Weights of a small audio captioner.
Model: 2.68M parameters, encoder arch vit, encoder norm layernorm, encoder activation relu, encoder patch size [16, 4], encoder layers 6, encoder width 128, decoder width 128, decoder layers 6, decoder norm layernorm_no_bias, decoder activation gelu_tanh.
Training: muon at rate 0.0063, 7300 steps, batches of 64.
Data: trained on short pieces for a synthesised band: melody, chords, bass and drums, 26041 training examples, 17.9 epochs.
Rows from block 2 of the audio encoder of a small audio captioner, named by matrix and row number. Rows with one number belong to one neuron. Each number is 500 + 25 x the weight over its row's rms, rounded and kept within 0 to 999. All counts start at 0. Numbers have three digits each. After the name is the row's rms in percent of the matrix's.
After each neuron's rows are labels from the 100 clips, of 14976, where the neuron reaches its highest value: "top examples" is what is common among them. Only what is clearly more common there than usual is listed. The data: short pieces for a synthesised band: melody, chords, bass and drums.
# fc1: MLP up (encoder.blocks.2.mlp.fc1.weight, 512x128), inputs 0-127
# fc2: MLP down (encoder.blocks.2.mlp.fc2.weight, 128x512, transposed), outputs 0-127

fc1.125 119:522487505449502518502510493489545505509520482489532511438498481548464511496480509529534528531491527518517531514473440468533518479535492508492489483486538490545488519465528521445512494477471483503448505497482522497528486460515510511469500510490501475491458546506538493498481489497477510465495475503476513455530548491514531503522503478495497491498493514533465527523517478519507540444458
fc2.125 104:512524533475474500493491499473517493494490525495492472505471478521518519497493519475457486471503518520542514523494542490499528482503520480506531526497499499537540486504529491503481525510459459500495457500520495480484546469511477545457486513481493483476503522521536472504512508453493492453512492501520493489542479521485466492541484457535501485537569441480476535574503463501463489519511
top examples: organ-like; square lead

fc1.187 104:488515495476518510559478540507517469513510501510530491536442497544485501469526532509499506508507476490508495535512518452412497500510518501502465511489504521515449469473544507518478502511452526501443537513489497486502500459507480476511504524479548530507491464480482445502507501467492502471500466510547461538537542504514484480531505510489473485485497486509495535522500519533500495503496
fc2.187 104:502503493493531519532503493509508511488478496480567496508509519497526470509463492530479515521458481543514534526477499506503469513495487493418512480506534516535451505511458513458513455518549510485489488503499514466472475495519497506518492455483476468485491506527568522517503534450494473513507495509536495464525508502499448512503502522512498506486564495512492515496461463538507511504462
top examples: organ-like

fc1.283 119:545480524498520478529486524501456464502475481533532483503504493442499527506536535519527529537527534524478474451522463458490509506514467488486503495495504481530498503526499514475467521524513528505474506459511513429468499496526514496483507502480526448486530512472480537530521466501499548491511497524508501487502504472515493487487475476517519507477542443518500517528476539525456454512500
fc2.283 115:526506513491496485491550501465486499507518466508505477488513539496533477547523487514426520540502561526502488497532514475499497492530475488491488504542507492518472508482547487449481455491493530437491466524522479477459567502514486462499478492464486478517507490495533524497475509494498531474545491486479512520508512480538486497546488473507486519506499535510474525492464489489495469513542
top examples: organ-like; key: A# minor

fc1.364 093:509505490488449521486517499453496492472492466473498508521557509437490484527490546471482514435492532498525498488479514475479493508495486536512500494475486501472510519500464489495496457515518501463510505479537506490549482538506530492524470477492499516473503512554526470504544473524509465523520516516496523541531525512494498488488511520488524495495530491514502546412523483505474480468536
fc2.364 092:541515533498482500482492495541507487536494489437514525501477554518467517469538465510511460476530500461496525508489483498496482454516491520500477483487510487508540508532535526479497499488497484529444510518490508498469501496515534462513487530507509491516504500493508459544520533522514493502483482508479504452493527466526544529452533518537455488492516484461487438505502529468452528484505
top examples: marimba-like

fc1.415 100:481483527523500506495502507501518492525474476510514522526484475489497473471508493527484485478475508449521519508475484486537505530506514489515494486469480465451468510520464451502502489468464529479504503510506490501501517571537531531508546516515496487530536507508523513515518519501496508452524468490512507490439495461474568464440514509533517525470492511497485523523484491516466565492466
fc2.415 099:511530521522523454554563528514487520491482468523513483479531528560465494484450481491484507488520461516491525482493554462513459483499490518516538535457505495456494532497500443520499471548526492489502496504484512474515487457525481482493511493478494489473510529471506526492466509537504501463522484496517484478452481527496508503546498488525485523534485504523471473524473465495523506510501
top examples: string section-like; key: C minor

fc1.493 101:492475514495544473514463519495478461475525498508461517477484533504547474474476536487499521494486516509499459465497503489510478497544529454480483505487541491466481486478516518524480470535492541484513474491543519504476470486468466493481513518476483549487467513491446522512493502512473519533484486520511508504560534497450531507536509503512524521511488513543498516475501543471508546538457
fc2.493 100:506454502491517488577480493462503523524497531532466491446470546524484461468489489473477547530494476482491518501508509519508510510478460456495495521489522521488543543524487507502501456481496506512503530527522465536463502492515457518478529511512514491478572511539483513521499497484538466488507492519489520470450517489504508468505484530471469519493544475512491496480537514481492518494494
top examples: string section-like

fc1.457 089:494473547533489483542475503510504469494506512511513464506487490494511500503527518508463473438499489510484480481504497519498547516544515508487549494448464489528464480471524491475514472522519551443452459497489486551489482481507512492497533546477508526462515472499551506501454517522545494501508479475450512498512484491483494521512539513469528513486496531494479473509508551513526500516499
fc2.457 090:532551469512515502468511459481499551446542476510501506485514531493530500474503458509504516514479526488508518512499537510467540498480478502488499524521442519470481510497513505532482482481483457489536535491527480472503535473480481482507492469540557504525458505497505504528486494522460465504448473494460509508504491518493493510558457509518503502488503478498539463470514525502513496546538
top examples: string section-like

fc1.145 151:526506451511473482496494559474486499464523465493523479544488474531533539471497469533533516500533507512477501497466531518478489499501491516530546551491480485480480529485529523464465532476530507528558487490467467511497521466479522506531478518484481485519482477511497518506476511513517459518482500464480453524497508494527487491530475558518515431497474521503475520487491495501486528478499
fc2.145 160:512464516528540513489465522531518507493535547541492468506463535474503538520499518490488525507477478521480503501539498517491500504502493500504480479510486461509510479480517483519445537485499442485499484531531489501488523548483455496467556468499521534465488469499496517522477526521481485581496490503514522467503482488454491480464500496473495543469502461538524459472497519490493507506520
top examples: organ-like

fc1.135 068:499531518539502525507490474483506507526504460523543535493462531500528520489528499519472527486470486518509491549460469499522509515516487501474514510472460487509488533506463529503516483501479517516486500485527461571481484498536477525477498561499520464504483484496517504493480531479462525437475466506499461480461521484507511446493475537530533515480526558486514487487494540507484496480485
fc2.135 067:491529518496529443517516498528501497493470474485479510441529507521502509553492495495465496534520481508497527537503509459530503505490504473519500550512500475468505500457492456460511463476493545512530495529471526487493515496464577533497504492536488497482513496496480538489475491571487508520481510531457467557503505548471496483499490490486489524501469508503481504494483466487494510489540
top examples: string section-like